From a checkpoint of a small audio frame classifier.
Model: 4.93M parameters, log mel input, arch gmlp, layers 8, width 384.
Training: adamw at rate 0.0016, held-out accuracy 100%.
Data: trained on telephone keypad tones over noise or synthetic speech, 39062 training examples, 149.4 epochs.
Rows from block 3 of a small audio frame classifier, named by matrix and row number. Rows with one number belong to one neuron. Each number is 500 + 40 x the weight over its row's rms, rounded and kept within 0 to 999. All counts start at 0. Numbers have three digits each. After the name is the row's rms in percent of the matrix's.
After each neuron's rows are labels from the 100 clips, of 14848, where the neuron reaches its largest size: "strongest on" is what is common among them; "peak on" is the class under the peak. Only what is clearly more common there than usual is listed. The data: telephone keypad tones over noise or synthetic speech. In brackets: how many of the 100.
# u: gMLP up (value half) (model.blocks.3.mixer.u.weight, 512x384), inputs 256-383
# v: gMLP up (gate half) (model.blocks.3.mixer.v.weight, 512x384), inputs 256-383
# out: gMLP down (model.blocks.3.mixer.out.weight, 384x512, transposed), outputs 256-383

u.336 102:444472512486546502564556631471516496562483428522461453521525455515516509503438489542470613585498481472513475477516477464511407536526459464518553470493469571457535550543581448428519504458449409510497461477456461579404467466523503490537483540441522488492522444477557507461461557504543529588514548531522473453500511573496495476488526520538507520504475527476495512489538507421549518611526
v.336 107:585532455528458452508484449511558528498474503541550516526603459546521533438520513503544398484514511509495518484585498521477567482443579516438426452537521457570457542489476510427479450492545536509476418546476559453520524496480540517467484574526580422443504413478435492488470445476487457457471470447516462521542519447547450549504504499476523460487512511507510434443568437529488470466553
out.336 104:583488441525534493560559484587514566493512493508469495484541444481542485512516426549528553511448482518504488479537457525504497477532484477506506454587525498530546552457450507490493454471496524502434487539462484559456500460440538525488563568535483533486452500423524544439508545456500473551552537490443409540434543522496448522503532534420476364473480512497542443446606431573428508537486
strongest on: key "2" (90); number of keys: 9 (36)
peak on: key "2" (88)

u.261 104:459463439529434531497449515486469526532529458516559479532516564504498474485513491496519506661500517481557505520580498436522490525509452508484400488496469484464514499440529473485500479517595441516445563575494494486442501479547532464505494514507481473511406522444385531473522439509521533477531483451506444517548476480449536486480484476493411527508490523463485490536477471475535512507509
v.261 102:511515530554545473495581437474486569488506501507428531481508505481510604506488495439527526513519480573539477556424494549462516479497473445504540495539480453539440482555517518489462514484432521479543489475477511507499452524465486465452486535525533555499519461524535494501479531451497500470410487556452567516491561458525485505540444541445553468521550502503504461477456500511398500483499
out.261 106:500513452453523483485520465575480486574515409525450510482442496500479606543479534476419566563487513510460470474536521456492503482436488440541521557481447567494543502557547492524470431446542496492507482527480492464459427476497510458511562539514488471495585536474529512394546492489476482518500507547492529463533566510486491532530575438500520562511438522566523504507496448455509530528414
strongest on: key "D" (100); first key: D (26)
peak on: key "D" (100)

u.461 071:512454469480478500526501476515564499501496550518530539545529491529540554482525571460543538564527451513526499509521495535466501493442465442483459475495486515528476479509539432515497440459566491451503421593548513514568477488555550467452478576465541613522497443541504558515542439552486437399480527479515462555467430485498493512461519481470535430548449552510501527461564446486449490518518
v.461 065:524510487453491479477528508498455481494455492482521465465526490474484452490495420581489477426489555447448491500470446515518472534493530513554503536520511463493539449470501496516579506480495501516495486453624468441476513505478484484565535557463455475447512523448527508479525479490528513639525443551473459500460492591442488440497492494452427510496495492537499535461484475447473485520484
out.461 066:491553524506482505490536567478465466467501523406547485455539444483500446507513531479471518498520512537572505547444573471519480494508523502497489527549438480474534435524518540506426480492437501485593474499454443484424465505471452532529521485460518496423447473482527457511446527558518522528525486472420563455490510542460476382566487519556553582508497539540488488554428532443546463554504
strongest on: reverberation (96); key "8" (61); mains hum (37)
peak on: key "1" (29)

u.309 094:497493468553448419453503543500543462525527455581488491504500479438475503472482519509533523548512460467494505468488543401448493423537469529490470471491490508425466488458501455504507455426478442513453484563509476648437480449597529573533448431501461480574534459450537453542525560502511524462497429496482539467446494537536504467523564525516447472506531497391465471485467517387500435569514
v.309 086:504482528436523493508511405532474575497491433476494473525494508486526575530487503477481555460472532479553486563413529422481486526440511456468544508467519501462448474532454557517499511541480481381493483426450507441522461540477511570501428533541518427495513413505569469474486524460487577585503478588501559545523443480470462552505532509553541487542509485419454423526528545523456543514540
out.309 093:466487482473483555549483580509473454537469479500534505548551501531435465505509535518540499556451516438463539443474502549543501518545534512521519492528448526460498527512502532505475486458521477533445486585578481565467501469453484525475556507448418464524507568517521536436586529522549503521513508537448481543469534470491503530481578488524483487447447444521488517450509463519507472491501
strongest on: reverberation (87); key "5" (59); white noise (39); number of keys: 9 (28)
peak on: key "5" (45)

u.508 098:501474557487499434536508472502552504478481591530522489536519500414511503435481504441632481535526435447490526459503511443449468425514399503532465462554514559532473517403507479484471426426519521485531514541517456601503483497565539560528466466528507504514517487525541464564514502502479433499504493445519454525457527459505492506468510497474454452536483530486520533487514415419470476566521
v.508 092:467530491479505552534516485494389483531476488480503489530514511554534541526539430480371573468503558515498482557493518524504517493586517487484516490530460489471468552578531524539441504553547528480481528457469493462535482511475503506503432546491525515497511482471462452507469459466486557506491516580491534492530508477532520538499496535527526475451501440516498404492516533577475532467467
out.508 093:473503553526480510453479503517537520517487479545452531477570536468461534522462558402531547519555448503517538443476489535500471530476481433493471496517554521525491461491564490571480506475570471538569512503561510481535453516454450518476531583512470554544495467517583540518465529527503464451467432550510543482466527533452501503459557472505549617505439464513544495496481506415483515547454
strongest on: key "8" (92); number of keys: 9 (38)
peak on: key "8" (89)

u.91 086:494516481494525432511532519534556451471519529507536497512542540498479452449460472528543553690488426442519523530491439484499442454541460549435521466497454457496469539468538479475550439479444400413492478557552486616486530422477547516597475497462567479545480454447459530530526506504520504512489553495459494444554481475517510510476533456523454439501488582434502511483529439443499536568496
v.91 145:449527558508550437544537435471515520551554530456426462496506533485528502542552516464477464521557544550490511542504544535485550511399486543488516501439488459560520472521441494511468536581489515499597522426452545431506484554478499476444459463484518451423432542603500509557396472518443531385495484515522533500534522421496497482583478551458613472536561508537548469524454539545501463481517
out.91 076:559553515503520455527507502526594489527545521496544493467518499507532421478497405505429457531486497452496525486542541522516512450572555560454441484495539468488470485524480503495488505476479547494479459576518491513512501471466525516474479509476463450523510545493467512458527447457456554529507496451471469572492544493531442532447531462431477451458473460521547476504524427537563506440499
strongest on: key "2" (100); first key: 2 (41); last key: 2 (28)
peak on: key "2" (99)

u.415 101:534508541512504481513456518544511520465521520534493483485507511510461497476471470482599463630509420486509447503559493527540450417519414518484431448526530592491514530454506478521438444475560486483493441564538542628522462475498520555481475478507510546590509470517503467538563435539508471341487475452557511524484501432541556490463505506531459436504510540479501500500503431443524503591522
v.415 097:472594525495491442495528486495469502481519543459476452487467522498531493547583488468461472466553543528482548561484529510468518545423492518481529501521473461547487518555436512481484542568462529506545551410422482466470502541523544484452433464474539448434459550503493470527431451547463533459466518476478514531525504449449498489566454553423597499541577519565537469538472565536493511436496
out.415 099:527415563522596564517534526514548521572475474485438482400434519520486503537516509454521483462438507477544516457440479502497531582512568438588471496515528556461477514537465439528522493503480535531490530550547515546485450529412430495529502507534544620513498536548503539514474521464479494443433473515500542503503485471482453556489505481500478526466494454547490508489434445530511521555442
strongest on: key "0" (100); number of keys: 9 (30)
peak on: key "0" (69)

u.152 112:562535478529475429461530474516488464489541469507463488544460454512485486474517485472640443507547440630455508486520495488508434469487460460463472528441509532549530417490478468478578476509426455537477475477487544571437547531485576520515523416488461486521579454475493486488484535508479448520481502398524527506482470450494443496526437564515523500566508506469431508554501457432543553482550
v.152 110:503457459474429413515464534519579552457506484524493498589495494424502506453418499448599497543580467458498457436526448467519420442451376473539470499520482467517564507458532482492528410491461486487526539534558423574403526471569569533526506516543512471499492476510502509509519545489497503524416480483494480421455494500532466507526540477494507507488454475462537548518516445401510458605490
out.152 128:503523522529500488481508451534532483521407535544512523510515474538530564536426486515483576460549482419486502478506491533584516547483460444523487478432508454497500547533532493531441454469606506525509483506554512433545569523534491524493506613459504426475506493526532544505509540490557564537545472559428485524481496510426490499446563485471517547512494472525479470427481450495451521456529
strongest on: key "8" (100); first key: 8 (38); mains hum (37); last key: 8 (27)
peak on: key "8" (72)

u.377 087:510510466502481516544452530449478539459495499535549477562499509492487419497500525437561442627547497531494474495601504499538456519524466490483413444491486524513508508469505511484483479513574440534472475559513537510430481502506582520485425540520454468529462409480444568497519478540457483377510459455600454553533439451507502496479530515550474500541525528451536499525515501443580509550548
v.377 075:503507565478555423487526474514487571542497515512417486485474516476459518522571493456467499493552528519505495546466516552457534502466462490490520504492518508548475523543519545503523529544447545459576541439456505472474472542490510477434442460543493451406456558547499439512428505527466497404447497507498519474527527481484516485552475540452622497492546515514527505487453516497433463438529
out.377 075:484443512459540564512571463512484495521499468528460499445419451524501532472477534498482519535435585475533509521487477508495460507494503418536487507526502542454523486532499523481452468484526571526423481559525447506478444512475484464491470500471516511510517610511553513445526512522574456547539514505413430516505535497469425546491575421458465473504457513594511500490484433493462449542518
strongest on: key "D" (93); number of keys: 9 (28)
peak on: key "D" (89)

u.129 095:463474422455475470544522532535557459492484529508528519498557506491573506486545536500499526558481439531494501511488475512498528506492490446444442417540536478571483488520554506502500473447496521449435478576556561517535542458556593456460476555514501562500487469473480591459508438536474468424450515429601465493542449492526495540451525498450501432522557524502507495463494451474450479501565
v.129 092:510522484456484506445559527490506497550417506482518543453548512492528458536486529468461509475459516459447545509475531547482518535472486491582535446475479510542523471409560500482505514429517503509475465436611555488528471497516497422505542544502512584495520455482547568497529439512474509583532482577535470538465468508453504510483494492463402423525514528563522468478510453515443548497450
out.129 100:547545509471423499511537538514523460419472521488514499502531367485506453531540538511475520550491485530562480525469522453567496447490507516543497499584475504438478527452454539513429478453485484464521434597509476542448497434487446587504496494493515473434465498525533422501518530617529505517462507482493541507476490473530423511590558498593555535495528522543540462526467448483496480548505
strongest on: key "2" (61); white noise (38); number of keys: 8 (38)
peak on: key "1" (31)

u.401 095:493531432509509431490509513491495500542472449553451529532469520509461544500500534516497607588443359468494505479531482476513434432493450446455511439459567491521538575493533495473450505477483472510466478505498473685480545449537502496476453485439498501524455444491550496540538538455532499518499556516557509487521511487499489464495550498568472510490513518464539535505542463501494513529560
v.401 082:496436557503481510417443485528446544527550494526480475530451529520501456524510408504575385428566550430465459532487528515505509538512519514448483486494511552567480535539514536462553505564557544477595481450522494451468521504450441469574491475561487450421471577486472489505451495473500463488505483456489535466559466474454480442545410533546567523446551473541528516531519541434483465421498
out.401 090:530537459476512489472445455501558628513483460455501545484472463500527496490502515492457454537410445553511528537533515577545463498519500534481539505516417520525535444500483524522458544466483460539486466503516452540501502445465483524479551495508461535436620496488514439438485531496512489531468438483519569581488559481519570487502564410551466543469441487527480493560561438506540464504474
strongest on: key "2" (81); reverberation (67); white noise (56)
peak on: key "2" (72)

u.167 108:452537466445471460515451578541523484411546508580534455522435519473499521467514460474601455492572467509522532474600449435491455352518535499531512415508455538475492539485456470505530384560436557486515478604498466573461529442531524505493483477473482558491507467515467452526456488484524478509386514534531512376559495538494511474490541495501463436544548499496544487480540461528510570545541
v.167 105:378564576523534487558529487462481538528447494516450471541531520506537522512534506479457509519568558514547504551420586505493486584514527518495499542514457511526452520522533466549474529505563505466548513473410551463478412543485440506454420487517482478489482449508490489561457478489460493406512468480495576520504482512494519479529463510478578561493534511477468516485440527481439507492540
out.167 111:466441468496540532497500510457552471550527546474420558423501527595485510493513575532501440517483500537585508450478504517433497508488508481548540494464542507483495480549501504523529533530507425524544483546556514483489512435522562491530579587534555573480550539506491528418429485537431550476489449491500516482502463546484509476476491493470445499541553437522524508474497497413565532532427
strongest on: key "9" (100); first key: 9 (35)
peak on: key "9" (100)

u.239 071:530540391524456511522477526522488475568463504496540517535524487515507596473522466577436495498468498512482580515589525438503558527499545501555446493542498454505484542501477474467417476450589517455440523542471536489539518451593532473476439490486452540572466517392515559467594425473507481472521535484517456566546498535437469472466509467530416500510507501496549506446544424521494569448527
v.239 063:524547498483425579455528548449515500549472481498543493512545475550516527530524482558454446458499568472465543531534515475469575581480512500554441512489543481490498523404494476491508527409600461521448474439504534421589435510508470446584512565497496486512467525366479501442522413469483575505529493499508461573521514557444478512489540517483479509424507471462533473457538476494490546474436
out.239 075:527492455438489463506541452484501531466498549477483517543474485496484498511526569471492505554513501571443547494522553544538518525512463464514463507570489464496460482358472517473540504437449523532530492566505515507448508494459428550441521496558596491454448501532493436528498529499550464443417501523520493512503496471492573532519449590542529467451577582505523493523520454488534464501542
strongest on: key "*" (78); reverberation (75)
peak on: key "*" (68); key "D" (31)

u.124 105:501373487496492585494485562485516482470526447513524456506498507498520497507491520479499464566486552457472495422534463445556501571498476437529442445545507507508551500509513497455448531519538426491496516501460496451427566486534500424466520482578397510462408533492482464466480555582556471507543441486480455455471498439449524457502481508493459531509515473566503440549493550488501508498505
v.124 100:492497439469457494500480499499467574471578473555481485525524480429495452533481470502469528576497504443498481515539470461402503503502405533466464508558454601563502466480541466538485504492514478571447481511552603499467425464564458419522443560540485561485491485484426573521491482425449507494512432482491484442475472442476522516505485536477456458479473524491462449520453493459521576563536
out.124 102:558474544466523540574420493435538457482488547466512527464469526562496489467528566508488538541405473511484523438492492472520524543405523423561516485520538495450473516567466488473524457490512512523480526555483465493488581480509515529432546472491511497499506553452531455467516480550489566514535511596436452489492474533532502522467456440572486506478494442546556541493482463576546495497536
strongest on: key "D" (66); reverberation (62); white noise (48)
peak on: key "D" (41)

u.191 094:457578530482528475462476516466481542528444503513516499477483535495513497484498434550489525513480455551476550518561541447513520495579482498539480465440458502478485575407515487498504475441498501518415562576531510534437476415520495486572512435508482567491471475508487527498561462445499503505529496505586526548467502562484477445430469516499370509485527499480518520457521426541543545492518
v.191 087:461499498465530541521496479549527448477547508510465457550548559469441592512527530465471532511450547464460467494542501488514512511417430511471522495553457473542455519557496541505497519492514486441438451440456589479539522539485559460452506526531504443449471490539483530521538503485484577543528518517601443489579461442501510513535483534521553454466553470460533409495534546533410543464535
out.191 099:439542545494505487516540506612518504514563519499462483522533548466484559484450499377509510576572490469534481479483466520426479461426474505412515510501567529512536490528518451520520453423557534480568467499443488491526479542504542473444509556523548485426485465466498484513457494554491463422420479561527537457499512417488472518502530520476559513483430579531520455532469460461467453546481
strongest on: key "2" (63); pink noise (44)
peak on: key "2" (58)

u.356 092:511511446515517543505444507477489565493571476527555482555511516473530460479406482453500505661543524489556504534557506449506483523522430460512473459477433506474526568489545500488491483479565450475450498559465554493393564468521601491511467519527462499499472451509445538539509491495464430442534480486522511469528475488498502483458460528521453509545496520477502481556492515412499537509548
v.356 069:548466555471521471493513524496486533468474543486501503482471466524460484518546450526498463383564524494480490478443458552499498492482557485523534599514459460506458508547451508496517509535446571453547511430505481480487478529527517533470492497545471472465541526511525488474481521494475488552457492519470489493568456515544505521520489568456580585509492465508509517468426504543497512489478
out.356 084:499443491496459545567530436486502438549528502487469491476392483497501527454490533545489512546506524519492447521496480466539536520429515438529508517516480498459519529582435459489488456479508543491504472528532448445475481471538503415544600599437481470532517571515549483393562511471563576521460575525412449497502518572475512491535516477453477572488473465452534522519525468469457486524496
strongest on: key "D" (93); speech (62); first key: D (28)
peak on: key "D" (90)

u.19 095:542445509465468518461424512512472493481487511539504508485519531550486486507526475497579451547506477515460471475578495522540484471588460475556434496501492489484535506469518481464481467488579492511447529552559550568510520509507510464471432454502459532525496454512503483520548481466505459459508445424564487542445512491525522532454499491499365435512455515519462475447443473459542500493515
v.19 097:443564496485521531558543551547507496496518511493517456456461483525523577537564425478438608428507508532531525526471464462513525502474508507525522433581481503533506546530482478486478495523453545452484500468448447494443463487484519445533454531488542528467450493472475417416462533548520538541429584601485483497560524456489500524502500509478543475455517525512525427488507497525431529500503
out.19 098:538461534576608528499563508546496510588529460448441523415488554461542573484506525496541485508458545547507519423448453541529529561498536477550493439556527499540490492555386500478439512525475554547507485528492502534440407490404531501457527519571526599430451508554536520499495528515500458464492532464520518515555542416530486560465485466442517511471457449549463479555484462485526577532520
strongest on: key "0" (100); pink noise (39); number of keys: 9 (27); first key: 0 (25)
peak on: key "0" (98)

u.207 110:481529524503484522481427525530454482532482517487561440471517544419456489519452515446539494477448495505484517484500413454533485539552519455545525451464547532537500495520568491487513540499466502475495544462514487442478548503507497416502580478475470525456454542558478573434519566471534471577470493485503476491499527467431462492494493513531493532509508500487521487519552511456448486491478
v.207 116:580480530478461462460408518488494454462465535526531585527549488486518466484475497495520463544508470519503526517504501517473494493555452496568419568460559527481481517425547516474572503431575444504507487529529547497563485493513506560530496432539493522543556517500454539563517439444500436423523448389511475535514490529560524489383485487538455533491523510469514532497560466474571475450482
out.207 111:540500448463495541544477624579525551448576520426530509523513461511585509513428505493464538509547551564472511487542543520541528469484489437453527524493465603480524478529479536485514438555529523551471440583528479579437472486536509480515504465493525514522497494503516425494447470520495486461434492514523505487524552494523462481491506481560495437481484464577539501536561542511465492543526
strongest on: key "0" (73); reverberation (72); key "*" (58); number of keys: 9 (34)
peak on: key "C" (30)

u.128 096:489549543473476444493512565528531483537481479492514437460565491489536571517506491526503484497486518472470575550462574423421540531452451500470474418494590476466561578540454539453555500475504510499478516502542517459489510499509523460524501540496510471475425525488538570451405395494473470505551552453584481501463470578502449514478466552467464417571538562485504467498506478505474537481529
v.128 106:462480525448473512494512465503479533528481426525493506467514468519488520506472465535512505493494491531526479534526496449502458462564494559492524511509467558527398485529551477511511494479477507493475486491506552492497461431529436528514498491585558510485521546507461518505517555467501519519431467502482577453492546515539518621492557476589507580384478470501454534479518519419505444508499
out.128 098:493513563537543518477484457489512535488543462487515529480514538544490504415426467490481500545535525495543455492611543549529480477492506433463489542472492488499509477523478531482466513484542436535547499522491477540477560456461522573456492492516472504462507442596530427519496504572554476506517467559492520514459470475452546543474364554500490498522499451512477516578466495565483529549546
strongest on: key "9" (68); reverberation (59); white noise (57); number of keys: 9 (37)
peak on: key "9" (43)

u.56 098:403472542520481524487502523446484494537429550601499506511541418566488527468482497535513479576426483476490551484514483498490441523544506491498486473543521555482513516555513465467470505467557522542447534551482526530441482554483485485456477445516500513458513520523476549452558500477513536510497524511538480544526516523521485577488483506473555566469509540462572534426520431448483481503551
v.56 096:494498552484522442403554534499432527547485525554509469455462523478482519476513476540504456534468516430470563499519488516450537508451435543504553497578450523451554462416523492521519519481524479574550485519568496497484397520488483449576507473539530451499457530493474501551513477464515534503563479513533485489487522540442521450505503520479452449487511579451499547438561475469521498501438
out.56 094:555451424500481533562525455551505515445568567459498574541524510521607469501526540485525521516491528517499493422500437527476475480494541481497477478490514460495496458499474546502445481488542513471492485540445492521554496449545557485394494555551435557464441471508463511513480505541537436507470529485512426475614447452560491498470468497462552436520448493521517442549487511505497543513576
strongest on: reverberation (100)
peak on: key "D" (30)

u.339 108:506507460549520445499501528515525458521549501513531464518488520460486451451505518501496561704473396447502488475539496518513431431530496540497498434540442524475488503459526429523484454501461445419473456568517521611431542437537570488517420496497504501534461420451497476506584489556475484488455516520534544446543494474500482523501536501512434437472479594435505520463543460445521534569529
v.339 121:451512557523537476557531426504488503546526532446446476504487541500543502526570538442488484521557582522496513560458563553504513542392528519487515510459507484568489470550462469527504511575518542449575494432451534459486469573432488476462455481445518461420438506547549489506411457552464521436486479536511540541520513413465471507578465529463623495503553527552540451543459520545461492471535
out.339 102:470492496527481543489449511522480500574511474522485461503545528540555450522484535492448391551403485474494491529472526545486471472544544550532510478466513519518453527581501541500487459481540529534462505603583490547520456476464487503471499515496508486437494563582477532430511451467516595523508448440484509527462506472440455569510575475501485478470462463592471517491482441539495516442492
strongest on: key "2" (100); first key: 2 (25)
peak on: key "2" (89)

u.372 103:510429428463538525603486489569530510435558417525450517566486541479500461511452534530546571591482521464514466423507481503568452535515454479530541490524488503517493520452495493521516512500507487490486459484530507542508589475532542572525494549477481445595484439482479464502517505550454548519516594499434504499476467494525507513513481453540506460439451478517482485508524491526460518549554
v.372 100:513543548517465464497483429537500529517474547504530461541446478510502576482534415483543474471533502533513535522527539518496534438505570458469462480501456454520492526515478460508499472539504573458480460513480519482396546512504500454508492455554530513420530481472468509506484499499484506477401481526521538516528458455537493542509492546473508410466533552441585496451509499537408511432507
out.372 098:504500515538472504539546495445492467532491545511501474481575465418586504503535542490482470586476474491533491513442491507485474435463562501492477513550497511510484501505509552529405530470545515553546453495545521500521440481489463486502526567485542559505419415475502540526521450505530477453493497490560453461495471604474446443522513524460434522513526575470529556518523493529464549494530
strongest on: key "2" (68); white noise (59); key "A" (55); number of keys: 9 (29)
peak on: key "2" (44); key "A" (28)

u.279 111:540502502535460508462456464491496459467480502471554474505531505554478484529611495511495468482471500508534546510493525459511555496455582547482482572543507466509491479484463469506557514485562432473421585469458559462598507532414473475465502512447525476533441505447426497559496489486534464485538487452455512556556511505504479573537489485555503543520527503491419528523534458534522554448452
v.279 113:537480513478412443539452519521500477516486539509573543523522499480478489497548536536472476499462421477580467530486534516500502434488521535451490521500465509485468540446482434510503482487580451425458499519485542494542482457509514503525465479540512495544524460467456545559512467550512530409544490486564499549513483517489601472467563499533471550533521525468492523485539435496483533478480
out.279 123:524423481477442419557546476519614464491412507493522585484478545536541477480484506538425488508478433512475505464440447463465477506503549575556468510451547526530451489564468503516539515478508519505478531583472582453517500487594480497539524501422494435491493495498544552497518478474478532469505473548492509538488511474444452473465536534448448491506589547517493537505516451547494459477536
strongest on: key "*" (100); first key: * (44); last key: * (32)
peak on: key "*" (94)

u.406 108:566489454528554464485447498506443481494491480534435498451512420495503487523548460536514478504461470511483570436549496473529480487469490547484515500544502456494517532535490520510562551508508487612481552474515542463498545525482495511460543521570477531439519546498417543492447526473550446545520484468487501480520500502512470519505398560513482410523588579526491493488452510527553523454493
v.406 111:512535537492426451518446491487521459533522573456548526523537542521474538494530544515539493492449418514587450522455510533515489436522533509516497529509470512500497518388489448516473485494514433403520457492506508500560421509519522478520476484517552475539547509412440425528496497591531487475498474460496499566527554482481528499499514447508519551523490524447448542467530446468512530511501
out.406 112:572454501511461538512501558479578457510525474522553547467533488492457426510590612470469472437463472552520501428456484490447542495518515605535472495534515529494487459496410506522568499515497503426486538484442548523592482401575500480539515480430422472497447482585581529474433545468473525480566530450514446515446492484554477503523566528478465516460453513504472481578476485520508473489436
strongest on: key "*" (86); reverberation (69); speech (61); number of keys: 8 (29)
peak on: key "*" (33)

u.334 113:473486508417516452470517477504517457483512513536453514502482449462453494481471501504570510552542438461485532450486535469447465442424354470498473508501493530465527519438480471486607490427489476498523469508446488607448553491543515563511491415524509460505590482545573469490542560494501479493495491447533464491482479461550518495471542461435503476520490584477502541486495479437517444535583
v.334 115:561474511520498449480476489579414474540430476485498512531504527565534521528497372543444478431479522539503434558520486504516545470576541496502505484465561508496439499512467553450463494552525546497459534482528499467534497529492489535484470475512490510513443535429438505515444469448458500526500521498512475505515511519488472484490462515526507508535492470468482471510564507539463540479481
out.334 119:461513491481505450502566489495531535442480444532545490509530471436464455472474568486557488593533449441470604400503549448463475469458458492521504427518485574504486451478477513520472502427522462536520419502468473539555464483515511550516526527489522522493578465473557486534528489513534468469525498484511492517461549550552543542462607436445494475510514536469531495531532476481498483546553
strongest on: reverberation (93); key "8" (57); pink noise (44); number of keys: 8 (28)
peak on: key "8" (38)

u.157 101:542571549481500519439539502513513539574425559488510554499554532518456491501447520476492534490432494466469528524509575510447513503484526502561494461441460473544448572425516458456504493408524552515481437497588554523508474495460494459509543537534498526479437488547493572487551452550526512527521491555577484565471535492464488526408506520466404452471550511496533444483581434510428464438556
v.157 105:485478422515468516533546525521554466555541478559503534535542494537524479473479632512471545475431504467485474470518471529463514494470532503553454484515549493527515531482513509489417475481537547483413552486469499497565529534558625497490542538532486454515499517569460598451514501526433554533501552479519423507517475472476425554517531520497531502513462420492506449548519477530473466489519
out.157 111:518572525456466469513490557494483493422508545452485514549493517491505467566478471462535522528492504523467547511510500449532494486491514514486525516476481572552504479492577548479534478460481499504574436547548501472470493623506452530526503542487526468437526424409527444493489453485542484484448487490493533466531559468578548427508477465609528531487540563533495462470475434439597529478482
strongest on: key "*" (63); number of keys: 8 (36); number of keys: 9 (34)
peak on: key "*" (38)

u.446 105:503525454536485480476486479506458498464535500552474524580546496497458472473480468470591430567587507514447530487524505470517471507490448539483484581461500545544560482465470498487576522465571468507462499480500551540503451493511554544490548510486445512573514511511504530482556497464485444486532469477505520516467466466570524523515462495456539506521509493467498501479476497449504508469552
v.446 111:557438522506478465493484492469516490456493556556502500513544492484525474490482503444611437592542456518495521467543498535511460441530467511545437480494523553431463544431548539471520496475551492516509470518542519592518501521517544565518446443552498519560512492555482488530547490518480483366511447430536488526490488471516469476480530473538469462531505528489503492499498488403534495560554
out.446 120:504465526524572499438527466559530466513399527464415518463448512475550549546523483500513494474429549456459498475458510555486557555537515417535488507440423533458473459476442493495492524493425557518504505518569538575525494552456483456497519514500493604516436527509512487499498519466501450513421516543466518521557501493577517512456504473530488467470539488513496582470455509501483529523517
strongest on: key "0" (100); mains hum (46); last key: 0 (31); first key: 0 (30)
peak on: key "0" (93)

u.88 091:498556510512407474493430506488443561481530491483558420516534527542476491489541498499535494567485537509553516493568503503528411544534530463486426509579430529561535452517484446537419474582580447488517493529483561483489493518588523445463428440549490535471453492438386509522470436529452450462529470480509510508492503491485531497569510502488451502492486506514512455491504491512520570508488
v.88 080:477551560496558526498422498440512604518518486512531470480528534485519420475497494514512494560469501491526489514526538511441454554567470484422443511614538533566554508597531489536503520477559473577510515457545545464439490534477421433435494554547524536476480532463448523524484466475461468409545451413476535511496497470514522584511475436460519545458490510501452489495473504457531498514511
out.88 089:551466474429522485482484433469551481566484490502483575495466540543429527507474601540434527416456496507460487428502546514417555477447454423549524573437470413454481525455504454519499425482511534543452575555541488522509560449502562535543570491558484447498491513528524560502526534445503558532494521550489487496488493542480462485484447516498467474515455444514489450539497461552535488456463
strongest on: key "D" (100); number of keys: 9 (33)
peak on: key "D" (94)

u.206 096:475477547482498547497493519466482471470458566530524524549539487505490434460435496445595439521467508487473455535520513504551419441567506530530433515513596482522525509419537490471460466539623543539506463534590506576571483510457476523499440474462555546553476459582523516556506425541491444452550472449619499531479517538521522459481512479475468487459462525539486525491527475500527501499529
v.206 094:498510509448531531528496461601461517466572484471476509457436488491506530483549491571458559459500531554535485510485470537471512523472497479462540467503519508587475496573437497536540499554483530477468495442441487473493489475433523508491521550513471523438535519470527455467464498429488551570459593554460482488535516501466547537476510476447536461436514461525507449510535526538518530487474
out.206 096:479435535574509560479509524469529461570486504483518534453574522478509500506430575462481424495468514480521532417457457511479511500492555464574470529532505482505521486534496511471448504478544491567498463528585497454538416452454490506533483555516593545488490547575505521541495489521524488485498440495532499450505545498521484511463551474468438506465478497497464501474533518440477511509489
strongest on: key "0" (75); speech (69); number of keys: 9 (35)
peak on: key "0" (67); key "#" (33)